A small contrastive audio-text model, trained from scratch.
Model: 7.14M parameters, log mel input, encoder arch preact_resnet, encoder norm batchnorm, encoder activation relu6, encoder depths [3, 3, 3], encoder widths [64, 128, 256], text encoder width 192, text encoder layers 6, text encoder norm layernorm, text encoder activation geglu.
Training: muon at rate 0.0043, 12300 steps, batches of 128.
Data: trained on short pieces for a synthesised band: melody, chords, bass and drums, 26041 training examples, 60.5 epochs.
Rows from block 5 of the audio encoder of a small contrastive audio-text model, named by matrix and row number. Rows with one number belong to one channel. Each number is 128 + 32 x the weight over its row's rms, rounded and kept within 0 to 255. All counts start at 0.
After each channel's rows are labels from the 100 clips, of 14976, where the channel reaches its highest value: "lies over" is the class under the peak. Only what is clearly more common there than usual is listed. The data: short pieces for a synthesised band: melody, chords, bass and drums. In brackets: how many of the 100, against the usual share in percent.
# convs0: first 3x3 conv (encoder.blocks.5.convs.0.weight, 128x128x3x3, each kernel summed), inputs 64-127
# convs1: second 3x3 conv (encoder.blocks.5.convs.1.weight, 128x128x3x3, transposed, each kernel summed), outputs 64-127

convs0.2 [101 118 128 108 109 124 129 109 115  97 138 168 126 111 127 105 106 140 196  92 135 148 186  71 142 103 152 145 114  59 113 127  89 129 165 121 123 107 138 128 197 192 163 157 134 145  77 122 131  93 138 131 128 186  76  56 156 101 152  55 116 133 135 107]
convs1.2 [101 131  78  70 133 124 145 103  99 110 121 131 123 137 145 114 147 153  92 148 120  98 132 160  97 124 117 124 136  65 111 113 114 194 130  85 108 120  64 103 108  64 150  79  90 120 124 104  94 160 151  94 118  89 132 153 121  68  86  67 120 124  82 141]
lies over: D# minor chord (27 vs 3.2)

convs0.99 [122 166 145 151 123 155 116 167 128 116 205 137  64 156 133 115 144 167  99 143 120  92 129 126 120 110 132 126 104 164 126 165  93 111 131  40 115 140 156 112 176  35 117  90 132 113 127 208 117 132 109 102  95 151  96 134 163 101 148 162 112 127 124 178]
convs1.99 [112 150  57 107  98 147 124 114  89 129 110  99 144 123 121  58 169 101  99 135 145 178  88 160 107 132  58 138  99 104  99 146 126 103 138 120  97  93 116 156 108 146 127 110 153 117 147  95 205 135 135 135 151 125 124 108 143  96 143 127 114  77 145 134]
lies over: A# major chord (32 vs 3)

convs0.52 [164 140 141 178 153 167 107 172 118 161 172  74 121 123 173  88 138 134  69 138 147 161 121  95 123 116 141 142 121 123 163 189  76 124 126  75 154  97 179 130  98  87  73 124 103 100 111 158 125  66 101 136 143 141 111 134 144  64 112 110 125  53 145 126]
convs1.52 [108 120 123 106 101  86 167 109  63 124  71 119 118 154 147 171  88 206  77 115 140 141 154  98 129 130 202 114 109  95 130 155 128 100 129  41 183 142 197 127 117 101 116 166 125  72 109 151  98 115 166 135 152 155 116 146 121  98 182 157  84  30 102 118]
lies over: A# major chord (25 vs 3)

convs0.101 [142 120 135 118 111 144 118 146 108  93  72 205 175  83 159 141 154 113 118  92 102 150 130 134 116  83 136 121 178 121 171 109  86  69 120  86 143 180 130 145 156  98  84 126  98 127 134  99 128  69 105  82 104 107  99 154 130 146  87 152  84 108 164  61]
convs1.101 [ 99 161 143  99 111 175 131 128  66  93 129  71 114 101 123 140  90  95 105 140  90 147 145 120 135  92 149 142 116  86 205 155 133 136  38 199 103 137  64 152 140 120 132 171  51  98 144  68  53 163 163 116 122 155 122 171 122 164 125 128 144 124  94 118]
lies over: A# major chord (26 vs 3); A# minor chord (25 vs 3.1)

convs0.106 [134 141 136 113 100 137  85 152 116 204 107 157  70 102 147 138 158 132 118 148 125 151 186 116 121 174  95 173 125  85 131 189 191 118 131  87  75  89 169  93  70 110 167 111  98  96 138 123 125 151 128  89 130 214 131 106 154 106 131 113 139 152 117 182]
convs1.106 [102 102 126 133 149  95 163  71 137 111  87  93 171 169  87  91  94 159  99 144 141 135 126 123 145  42 187 113 136 146 120  70  64 179 132 121 166 118 145 150 184  92 150 121 122 129 100 126 132 130  99 156 127  79  73 109  99 105 132 180  96 100 144 102]
lies over: F minor chord (35 vs 3); F major chord (25 vs 3.2)

convs0.11 [ 93 128 125 143 101 128  98 101 133 107 129 118 130 101  29 119 140 100 115  73 194 139  91 125 115 112  92 119 153 145 102 133  60 103 125 101 159 133 168 146 166 118 100  61 137 142 132  96 120  81 122  79 136 165 147  71  82 113 154 122  72  92 144  82]
convs1.11 [ 84 143 143 146 124 172 116 117  96  74 125 151 109  65 125 149 120  81 134 165  55 143  74 160 131 147  54 153 144 140  82 145  97  85 149  90 104 123 155 165 154 107 134 187  98 105  88 144 109 137 181 150 156  82 145  78 140 183  86 159 117  75  64  91]
lies over: no chord (62 vs 25.9)

convs0.74 [174 185 121  98 111 146 155 124 132  64 105 162 118 116 118 116 105 126 114 123 147 101 142 145 127 152 146  36 179 108 167 103 131  55 116 112 120 129  84 126 125 110  97 123 126 124 162 100  76  95 155 127 136 104  76 139 122 168 137 129 125  73 132 100]
convs1.74 [131 126 153 100 122 122 121  83 134  63 158  59 138  62 134 152 104 117 127 114  92 159 171 134 175 147 122 109 111  77 183  90 118 107 177 150  89 154 108 101 200  73 170 120  83 145  58 153  75 114 184 113 154 140 186 123  75 103 143 126  87 180 171 159]
lies over: no chord (64 vs 25.9)

convs0.47 [176 143 155 148 124 108 125 179 147 137 150 100 156 141 140 154 143 186 147 145 148 137 121 156  96  84 125 125 152  73 121 134 121 153  89 138 144 142  69 139 201 124 130 118 108 154 133  96 151 104 130 119 121  15  56 177 108 146 127 161  86 108 170 152]
convs1.47 [ 81 144  98 113  91 112  88 104  87 128 140 124 127 115 110 136 127  64 129 106  88  80 140 212 167 207 120 147 112  91  89 134 164 139  84 181 124 119 195 102  76 120 138 113 111 179 118  71 153  52 153 117 174  39 152 143 118 160 164 157 103 138 149 114]
lies over: B major chord (26 vs 3.1)

convs0.31 [152 106 126 172 162 190  95 126 172 157 156 108 114 136  89 177 107 164 107 137 159 112 128 118 143 120 125 117 182 101 127 105 118 115  76  92  79  78 128 154 113  70  56 123 116 176 102 133 152  47  91 110 138 103 135  99  79 133 110  95 170 109 120 126]
convs1.31 [131 111 106 100 160 109 107 109 148 134 173  78 130 133 116 133 133 137  92 145 120 171 120  96 115 177 122 207 185 131 169 173 202 117 173 127 156  95 168 139 136  59 110 127 106  49 148 120 126 182 129 149 142 135 147 126 124 126 179 149 160 204  72 123]
lies over: C major chord (26 vs 3.1)

convs0.49 [129 128 185 145  94 116  85 135 139 136 131  84 165 115 125 148 148 132 177 121 112 174 126 123 142 145 127  97 174  19 141  82  95  71 115 130  97 116  77 139 183 103  87 119  81 118  92 167 102 126  77 134 166 106  88 106 126  93 127 129 166  80  90 149]
convs1.49 [180 121 135  98 118 143 118 142  93 132 159 125 173  55 111 131 132 173 152 146 121 152 139  84  88 133 131 125 163 145 186 154 153 132 163 209 145 107 147 129 183  75 124 130 117 169  89 116 153 115 216 120 123 136 162 127 115 117 116 117 130 120  95 170]
lies over: A minor chord (44 vs 3.1); A major chord (32 vs 3.2)

convs0.14 [121 149 102 196 119 106 129 158 135  93 111 137 198 125 156 130 118 101  86  69 125 156 145 165 113 149  47 134 177 103  86 228 112 152 144 100 125 132 115  80 172 142 120 108 118 158 120  73 165  90 139 123 108 171 123 101 113  89 121 150 111  66 124  89]
convs1.14 [117  38 112  78 114 138 143  83 116 118  95 159 122 159 129 138 124 120 122 119 127  89 137 144 133 128 114  80 150 127  92  75 106 203  76  90 145 157  73 151 122 160 107 116  72 158 156 186 149 133 119  36 158 142 107 141  82 102 120  89  90 148 123 133]
lies over: D minor chord (37 vs 3.1); D major chord (27 vs 3.1)

convs0.54 [132 128 161 123 189 132  83 158  67 173 142  78 128 145 141 145  83 188 121  55 151 143 145 130  85 106 131  98 135 129 158 147 144 143  50  84 106 117 149  53 105 131 141 106 129 170 119 128 140 134 189 142 109 128 107 166 142 148 152 149 141  90 171 149]
convs1.54 [137 110 115 125 151 105 127 140 164  81 155  78 122  82 177 190 160 143 105  86 123 136 129 148 148 119 190 107 145 150 129 114  99 119 128 170 108  84 118 114  92 127  46 105  94 123  96 132 101 110 120  88 124  43 126  56 101 119 129  87 118 140 159 149]
lies over: E major chord (27 vs 3.2)

convs0.92 [ 51 148 195 118 167 129 109 156 169 127 138 120 163 123 163  86 115 131 137 109 139 176  94 151 149 107 119 112 183  82 116  94 147 117  94 148 150 121 154 135 123 117  96 120  48 175 108 152  87  89  65 104 175 142 170 125 105 136 123 134 107 113 102 144]
convs1.92 [ 96 113 186 130 143 197 147 164  60  96 169 130 114  78 106 169 134 144 112 119 161 159 119 145 120 135  93 126 117 168 128 168 117  76  72 145 101 198 109 150 125  94  92 154 154  60  90  97 107 137 126 109 145 178  98 121 125 161 156 133 165 139  78 123]
lies over: B minor chord (42 vs 3)

convs0.94 [145 157 109 147 104 119 147 144 117 157  92 117 161 170  90 124  94 116 169  80 134 135 128 111 132  52 109 133 108 121 142 162 120 167  86 116 165 120 118 122 171 129 112 143  80 131 103 135 157 147  89 200 149 138  66  99 118 120 110 110  79 126 140 142]
convs1.94 [106  96 138 128 138  73  92 102 109 112  74 118 126 144  82  89  96 129  96 118  97 138 124 164 125 121  86 110 116 111 111 136  84 177 125  99 157  73 143  86 105 136  96 102 188 128 146 133 149 108 114  88 128 177 106 143 129 119 106 123 132  61 163 113]
lies over: A minor chord (35 vs 3.1)

convs0.18 [160 156 141 107 131 133 114 104 127 121 146 122 140  97  84 104 110 105 144 110 131 105  97 159 165  96 138 126  51 124 121  86  76 120 125 121 119 110  94 103  91 134 104 145 128 115 189 131 140  91  72 154 114 109 128 128 160 139 137 121 153 104  74  74]
convs1.18 [102 137 133 124 115  94 147 164 140 105  97  85 158 125 136 104 108 110 103 108 156 129 106  67 139 132  79 132  78 119 116  50 144 120 166 154 151 101 168 113 106 156 141 124 171  71 157 147 128 117 181  73 169 163 134 132 159  57 135 147 198  31 151  99]
lies over: C# minor chord (38 vs 3.1)

convs0.70 [110 131  63 149  95 111 124 152 177 128  90 126 102 160 108 127 105 125 173  95 131  68  81 109 142 129 124 125 160 174 159 132 148 163 114 163 102  71 117 113  94 116  77  71  87 103 105 117 134  99  63  94 161  97  84 174 119 103 100 134  84 152 151  83]
convs1.70 [123 167 186  97 126 117 152 172  61  99 121 139 163 106 117 136 143 115 192  87 135 122 127 108 145  85  78 110 156 172 117 138 100 136  50  79 100 180  90  89 108 150 163 150 165 138 143 135 171  33 105 115 105  95 167 134 203 135  76 102 192 169 150 182]
lies over: C minor chord (27 vs 3.1)

convs0.69 [166 121 124 129 131 115 108 131 136 137 140  97 144 110  84 188 126 148 110 182 121  75 163 110  79 156 173 151 114 124 153 169 160 168  88 130 118 114 112 129  86 121 118 120 120 146 120 139  68  67  94 144 116 237 141 112 100 158  95 105 185  93 128 141]
convs1.69 [136 112  93 121 111 154 136 109 139 113  63 126 101  81 137 162 110  98  88 168 132 165  95  90  78 153  75 146  85  90 139 101 154 124 117 146 134 180 101 151  77  99 109 105 185 110 146 130 144 137 125 141 138 165 127 177 168  85 127  74 107  96 103 101]
lies over: A# major chord (25 vs 3)

convs0.29 [ 92 114 107 129  98 125 153 187 127  82 188 110 160  73 128 136 118 124  74 120 112 132  73 121 145  72 148 147 151  95 172  99 127 110 172  74  95 120 128 142  76 128 145 109 189 102 114 170 108 119 109 155 162 206 151 138 121 100  97 131 130 106 127 108]
convs1.29 [151 102 147 131  83  75 147  94 118 116 120 134 111  95 128  80  91 153  78 114 102 127 125 162 156 141 141 146 127 130 148 170 111 162 134 106 193 151 108 138  92 143  83 130 106 101  82 133 101  96 134 118 108  69  99 113 116 131 120 103 104 114 138 188]
lies over: A# minor chord (38 vs 3.1); A# major chord (31 vs 3)

convs0.80 [112  81 199 147 104 162 137 153 128 144 174 146 105 110 109 112 132 120 162 124  75 178 143  74 134 143 125  83  75 130 125  97 119 136 181  65 148 139  87 110 138 135  78 118 136  71 120 109 105 126 139  97 101  51  99  83 169  85 164 141 145  95 124 163]
convs1.80 [159 135 110 101 116 157  73 137 130  96 156 167  89 110  83 128 131 149 153 110  70 109 105 133 160 197 165 114 104  75 114 152 129 138 139 151  96  78 106 138  79 139 163 148 155 101 133 113 138  88  83 144 158 105 145 171 113 102 119 111  96 101 180 159]
lies over: no chord (96 vs 25.9)

convs0.40 [186 127 146 183  95 192 112 100 142 137 148 173 181 143 154 150 143  96 133  63 105 158 127 103  96 150 128 125 142  85 125 157  96 150  86 118  45 140  81 105 113  89 102 151 128 153 126 101 104 101 113 115 130 163 160 151  21 114 124 104 150 100 132 189]
convs1.40 [110  40 146 133 124 127 179 134 140  95 143 147 119 130 102 203 114 200 125 139  87 119 173 147 132 131 198 153 128 101 175 110 135 191 177 160 128 155 129 118 133 129 111  85 130 151  77 107 151 181 225 170 112 124 103  73 108 164 168 152 153 160 131 172]
lies over: G# minor chord (33 vs 3.1)